python train.py --horizontal_flip=false --beta2=0.99 --learning_rate=0.0012 --one_sided=false
Rows from block 6 of the image encoder, named by matrix and row number. Each number is 500 + 50 x the weight over its row's rms, rounded and kept within 0 to 999. All counts start at 0. Numbers have three digits each. After the name is the row's rms in percent of the matrix's.
# b510: branch 3 first 3x3 conv (encoder.blocks.6.b5.1.0.weight, 88x44x3x3), inputs 15-29, a 3x3 kernel for each
b510.16 092:426569574559516462489525492495497348492422526515473530477497520506440475504465420490385426448423457539539568490453540590495521507496495398519601466524472556492466448457545505467553502461458518546473461544444481467511565554535535468521516544483562516506425475494505526598528518428491495590512370574509513432472475488520456519437535540546487610423478534471470468532387407507484445491559530589530450475393488
b510.17 103:510428545475493434529410490477500605548376491592551439434554533557406530552530462464534501522568507490467422458497594495392501624530484609437520535509437538557527506469564514382450545506501534460459494483539627576481554466489496597482501496515475459612467422546552548473598613539528469482479504520481532484468495508476496502437544548501446481499560537451484594485487444559519420464469688487521552471434467
b510.18 093:524464460446484501475564389576535595491470499503534473440468493502454487502517507575540481495515361564446471478485635518450543457508471424556380508509489397532379536511493494581441488392483507490549539570452510463465474632558472538517431419416463432494539483566493386531545527510425557514512554458583532554468453568531558514453462468530502423501460513544468547520436488488539560471525523499475479594519577
b510.19 098:528509427416490539477460627493503550499499536506421506548522531521480484481531422481513410523564473498591570461554542496452588549498540574332498562525453520447559511542544463560457506498512489473525478502584520489541541495476528441592410462471509466456583454507459550554546395484512470521505452478480455463501521512452494488428560466527442583538445533478470526559490551554488543502455437445506518335567606
b510.20 098:509495410535516468491444581522420525465515535487454536509532504475519449479492533514497513569537413484565450519534449535439371518346516528600508427490438477551426495496454538587457454518483491468485447499404543477566465571438467510532534534449438588412510487501457553543585468539426514456499437493464560520429506532492445480600438497495528488448423562597528457491518441490493488461469439473509499502498448
b510.21 096:471510598479498552494380443569479494550459554444491506474539494585507487543539648483529522483564464552508516476408501504599557545419412502514516468472519486483466441481525503542542455433493478557557514474547425564528450474455526465518519445510486479425508513516522515478436456422507492446483507511460461428572542547535540526485595520501524409551483524507470517496549484489520524548533438538477552500475438
b510.22 091:457490472556457527453537489526492480456503525473484549466459511512530375453559458494526442432435491381463550493507514469420515533496510475445595468479482531488398555527406538549464486525520464509476524455515504487459475440468550508517448546476438426455481466495500472523456430436496544518444498465505398448449406520443430520429552515576534491375499466537535473438413491586552504500482531494553513498351428
b510.23 101:510538597525471539535489447495534512565538489521526549411518485527468582520471586475534517496446457481527605601492488421491474516551520549481447462423490430460450429556459472457617529608374455513494568407523554487523556433574551446559533539410461491482538592502551518475495491625458454489513469450460550529480465469457448550498518488561406564526550591483501470485539491619526601446411591543503485480527539
b510.24 100:508469521572373430412528496515450500534463363513536545461491503551482550530517467508519454554461562509529481554507470495467446512499495459407507496583504523522489605458508475506508509559433585494437509461540449494535495457519535615584392483463492456519484510416561551418437519468526524466558423489483528540433514426464455502478490540468603495475561488466388469483434485491565490493502484449486572396523490
b510.25 104:560477477507555447419437549464442515476544546471511492507496503440505485591509474616496567439465624480474440466469484575500512409470494506542534557466506468501447452504511532562468454436595475445546484622448530556487492579526519453562497479497462481499549498495542467514461400487425478505490590487482445577497489526506550484481427567538539516436526644478538574568548491522454540516457506421541434519500578
b510.26 102:462546555468574495440422553507436638566547505512482496520449495500422552615422468532684503549453467526569483433495423524435521493555491495500471657426543524506455394472523506555574454490485438575484523524581438488425540518443507576517414527514437492487531468569516503410561449516493524380533527509557561582455560515484600546486503492516473415564437629479494535527455553477534547502476472423544545490515558
b510.27 095:478503629476548570473540411455496585512535476507511468378549468408531483569580492461506484572470563481499412544565497535461508460563412495435583463555525468522543491468426527542500514543493468461583485536547508493496469391547531522534508516540469444468553516473537539452457449511466482472414528458512559473479481488427598482479494496510553462463536384430456538634473435514498450440493526527528409504531401
b510.28 105:527500553564404550449516421584542520470483518518473583527507439502558508573461565512470549491415509570417619540500456493493457443479534489426526567473443513588577482522539446512519500501506589475539495466490538503491509461461504402520481529494458510560487515494528437488592471513551440470526488565594438530544449501529542507485355472604601397424455518496497521475503484492524481442480625427493611487510537
b510.29 095:433520443519545513517537485468495487523484467477452497487515419525522458461494589543490480374648539478411503471488527552594519540447546487533590447401462434511437525459542577519489477453376439512555407463607498493538583375481492592510519491452493481475480514477554519570643526524542435543392513445540387548583481534439446510517580506439471470491487509542459453479506611422491527543478528500497455521437467
b510.30 098:409491553439520529543545405439455426517527517496526497430472452568471524547500474495569435434379443568558464506517462442473487528552468524421541500480501511524535553445414532524456555482513492467487475438517491566419617509413471586482523498501499526522511437487410499574502492590463597495494626425496495461450536568546555392461494563508476528472452534474478565477451506489524485444670438520498486560517478
b510.31 096:456523545570468502472600633549539488517439468534486499534418546509623438487560504457433588522469470519517662543532413419591509459455499475504470495467522488560500606553524482481448433435549479498567632580446511515487489507626411536501469468504557612473516497517549521506492527478521414505431551525525481432531455525502544488494510440521568551522379484536535456513511441470487453469498468492588557519600500
b510.32 103:455549375435616433523462552519508508482517521526478523493495507560595338456507424464429552464437467535426539536532491458403503444525486510484479550536495471450443427509432466580503474550621469499512471481504507503471567467470464501458410476533493548498540502524504483539546445473509504519448461523565469461442419625574458503482573546640491562467399516486495531534553438466492514442474532509561505512637528
b510.33 094:430411528494516534535404512563525491553504491457514514466406422486432303482565557444485369577534500601522562501419440614481414477512605606519341464607515531545508487472553440483523548519551474523518530497410470480538543508557502538496434517522543513520514499527517576598526505455478442496454509440466445521490480451488518512442479478554510484517439583475473525556565408535492527523527644478505524492463461
b510.34 100:524493502486443583518488424504531462389509526493570494474581494456481405506449533503494533473414437464504473600548425516435534466532537560486430466568499493387544478583561464443460458514478451532542516389443561542500434561545431444484380495538522520462545534583611518505501458505464494426557512535512535500514477521533469522524460534511456540474525489545565447475425494504601493511495437524436567518544473
b510.35 100:458523337581615473517571508531493520483473508510539570472495533507455509481407580477497484514507503587481509550525543493506469477561474518597618529519589484493566480548524501543525514565495423522519457495544432510562526446508531494478488564520557473466477533509534571508592462452500419568433505469459414472505480493594473514533588436541555497429439476504444561416476520548460558485488450566522422510575435
b510.36 109:475554450505474617426483587535553400456547479520449463473407537539486608456566496568456519519499477559495526495479515383570528581420489479500569502424442469561477531475450515521497491506482530415543479524541546539498564394479559474428519495499488492457404471538573539555536519367444507445507448592500513490535585425552468533498471443524555479458531482479492483523552548456549503506495441515552475507547553
b510.37 093:494405652518388499514511494507466579497484461531433512484479390530538567477531473450440527543510534484576478460503543457494505493457481455587572479485611521422437453443552479412454473532506537489518470473423527477548440575560475467527503445487543593483482538566452484449529423531563456518595513554538435518435528506606576564534545673425468469504442484494566602514406440507545610485547556525497500478442472
b510.38 097:549445468497522447453532482529541503521496509470508458595485537367563500492504499401519441559501595581396521479502528616541427482522502559472597541418379529562488446618460470456503444515546468526476473520512544455461449473447541474496491538509550451567541483513510550467532562438505546415615461467475494541539504537469591466466579512534454450501483442507465602532515476567527481487452499517470467515459516
b510.39 094:479503479416485502505441529525501581497573512438515510495382452504438434423513493556499437517496480552415450484519510587527488432523573615436462459492531492514395413529464401639576399464668471493533487539441491519433494477500523543514460432498520509488410563508461523580537522398538521482483472506565457450585447565524362518541437477527567510476476532494510490549537507414490507476608446430509458529455573
b510.40 101:498451412493558557563523463461574490519527472506481507533469608501441409483483508499587448546483526443461580579533575527494463566551398338481507547492504502522579504490478592540470477460493543491474424516499485483500519477477465424413590580444523556558608582455553399465554475453420564448514494451561497451535514526478482478501534539547493428563514582453534541507506504518560368559475505387427477585493495
b510.41 100:487613537491555578399476480533583611462456481557510498468504485469412523499538539401560445504514541558561512485491591501478517469418421528444475483581508490557466534548509472516540532523461536507561477499541496515520498521512561488456470495473499438493453527551457506484499486385515585483523471427505495481519458540425535586559496476504504532459548401562510500532427551520504417506620422551478615469490536
b510.42 098:520520489404477507553490420480536490554447465506549381496469572546549515549529490540468506476556441471428529574436523428472489472457464478525488544525551500508528612495511583508518458570470547419519577498443448554518517499350534457381543430553568406470530520497535463481482604558453528498536538493465509452408462528556470533532443424489474625441429512426479594485450597441550438464575495489451552488502483
b510.43 097:449505459540420520474491454547518408442504487500467541462488426538549408470568398586474529487463538453590578527534531522515453433539461410453431479557499471545456514459504477467546501445452554566479487468467497557488431492475495572413507576436434525519482579487448521435616500504563378456454424448519547456522442484462525489485479461534471539502568517446621357420649451461541552485486577444428504460507446
b510.44 100:523476609528555484506534368514531453481589400515500449449462510419565383528607540625414475461493480491548490519537489529524459545547444446487517484415615476485553505541424458469520545381446398556533511518402521508451443478498536565480483501503442542508553477564555428467441520511425429497443557603553461577455539540534510510520425486534466506505482541437482553542499337466557495483509557561487500435570482
b510.45 099:469451511364433438445598452548547574477419484514523554518430516532437515465517428525434457560523523512420532519488594482471521530485429555441505481489504530518588541504511406554449502571401568516528508457525435436464456434457511522559467484517579548554543590496565442512574522476473517571456561539472500459480511504511559451502552488428471427548485552484479576399519561524485531471546532479496478470423555
b510.46 100:394539543477501491476388478559489429510545480529603506565478509493526592540500454477502450542431529558421477490521462449534554478502504449507492385564570490508520496490552520574499503509328475529537500440582485507498562486450521473462523476460457466502474533503492499537429557513472460463453552539461531478496500416448524518479477498450535620480489469408531500431532555500469462499532480437527524483594474
b510.47 103:439442534545526447561438429530460454480542483470436505520471474382533506461403540448582421433500581589476532529477549448513571493506615433450422519513446503438475474545501468554501568422484584611487417527415503482542580557527530477570575483478438503546480482512498457541501494500512509469434537417567581514484514574521448539459436564554515428412481575574419513468503498440424493450390471500479491517561479
b510.48 097:434487471460458467439563546465593477552496476452532490445445514585526555503590505502567551533506459521487444398480554447430539450579541461444511515516394468434461529462493606445447482570564488521499493489494603502516550466487512613467500513427537456453509446524407446550477461478552605493525506510451515453505617537517536412487518426520498574524477487527508497480444554474489531515474453465468492537488453
b510.49 096:542469543501608505447515524487521419487506509473464508534439567501494486552436430549395507512489428538470444436468586526500484511535552589417471511477512470507463544538538453588512475497547498470538572422502536382538497543460454511524459500536417479489543552534566459493515485470484423582516471525401566503473467479468512450458447487662499492479544492617451547483546549514397606596424430519522545535535540
b510.50 099:512627482471429606456484470548483544484523561405459433457516520508472510702432568621433611461434518581449477514580453521443501502493517505508503504531468467480474465432566605484498593457542427538516527512526583433471482431486487474574515544465464530457489471484518427558399511441458530459579548475507519598508514485598530500494471492482472484556528486482482532456461443559465495556532431477503525489511524
b510.51 102:531401435490487413519511456455528509501532453602546487452525487616519469468399531514512379485488603532537424480505480580450491496532595512405487507543538541478427444462515563517533461537477442491510407578583483450448402459531569517509512491489476498492563551540520505424586429493443398535484556462541508560464513527498581467480490513495482515509582482408501442490508453504585517536496481580433424591487482
b510.52 100:504402539515554542422493480452488565484545569481430559497442624509402523565429451396472543483452474567488519414485468548556497503549537461542536489527467554507408480552443532363549459518526472417579600440501520385524501557487443480431561498455396478469490557521485482506439481558473423547501475495460449525520528475467437494439469460500512480451501501441469426468525448497521466558544453466582462411504477
b510.53 094:477514480479400579510477633512454477524546465591464572640527536500570506502423440547547583525452398490533496530535442464506538465458514544472593469480500559468546537504443463556501429410540528566555517548541498487487423536506562449531470512509499490545499586442441507465495456452555423571498505563500581497568408555498507536424499497576470531567438523530431590459644532449431427528492502534609532559507448
b510.54 101:510511609469532379497531454471489562477564448466506451498485534448512510581510400442496488526528499540491537534579531527429504577527441500567507498436352530543507447609547441504560485473525495530590524551532510494541512514469414500542455543561475555556527548478554487430461539376545544508576489554425568522495537466497495467500400580573517490479453420430448607529459559412477554535453420579531587380531613
b510.55 101:518401437534483496493525468437533459474534459540517403475658466511502514475575495431509512520377560621557396522534490388504494514515472528417505467472460518423500526429440508506433554521536546497486424564428532618503483467480433452578445530451517529429534514488556634464567460475563382510437526427577495472494437466531476477424536448518480497514467537415536523469574492503451445419553432524415471477480532
b510.56 103:519449523504527413563519547530455443508522459474483556448453500507530548385431499531498510479416486498501482417489566575433496359501509429459444518529537596498486495466478512533564501504564459455434580553512510560573509478406506523492542564449514496530540463556496451477424563510463507489450521526480524522500496450482563492408539531574480507378498522559525557427550401455537539445462505454532494633510490
b510.57 099:534413520473588461448501461484577434452518425488510440471572337526542569512431589552430437434582480418565603463462485499445552528493460399484529518548522450460540452478580466578416471497527465539485461527515448487538513456525459494480441537499522555503516488519522466432528463405392501518521394566504378505521553491466521544502522510408520516501557478515554430534551495517485494519424405490504477496463501
b510.58 094:490503387468518528528446607564532500513487529436536531459487468413505611499486452500440458400504509486516530534568486603458491519485481508529457518457489446479580533549486482469487523563452535510482534424482429499523435532553557458561452537468553508491522554434503509496458448464545503514468530503591431552500484466397544479543518354542451492595469582557489470538439559502431601440507493482495512428534548
b510.59 098:417506457460519470517495466489532518436524543476531474500503600471541425493543490530426558486524482443601474531550505442507422533551456542611607477494609375549455491478490521570481496436533508485521510530477478521485418508530502540511415475489565507382508595542466477457544593457544474363472513496474516469517430505493546475520584441489525549556445416480556441572504408458484478475449578466530441501483481
b510.60 104:528583479442517521476495523518507531535496482477485545593409573470500472435529551488540467476425520564491466430562519446544480454474542533481548529546481449479451547436470554567490477523504527445580560548494473508438466506594543489456587493530539379541534555560409591501496603487509406559453508528522536540496419507550419518518511600434527490585430447471447566557522522469441489479578505491488548412538492
b510.61 097:558605499537559464524489451501483409465535381519598522514379556487470506504506474480496525538559463442522508462473450560459512620454475580456518456463480497529529489444480570429491517501443425568476477529479528553502461416456488452531533465527464532555504514532561533458458499472429518595477567505410526527508473556401447588418489598444477587543524429473470597542436564539519494530439520462423509464435544
b510.62 093:524512533461386523515438488520497554578495486513507466526453549530619444543392494541512559503546582403519529487545481527531470499529456487578486460508558414556556490422561512418485588562392597503534470507495521470563437498510485531430498448509595522498528498488586516511472561565463456498412516489586472565488525452459501547512567399519483522369562466505584483405497453510525488554557505447460578540500541
b510.63 101:483544476520428576460585498414529449517605538516375434532474543506371426510466563508490430493454475500486480438381496520544516492407497478475516569544492544513517471563481532410503489576431577516527477490546488519519517583660455492483540514529553435502418533500504510410508540543513432521457574538476500528542431583498483515460524616577483501508462502506512496452529522544470517398527526479569521531513486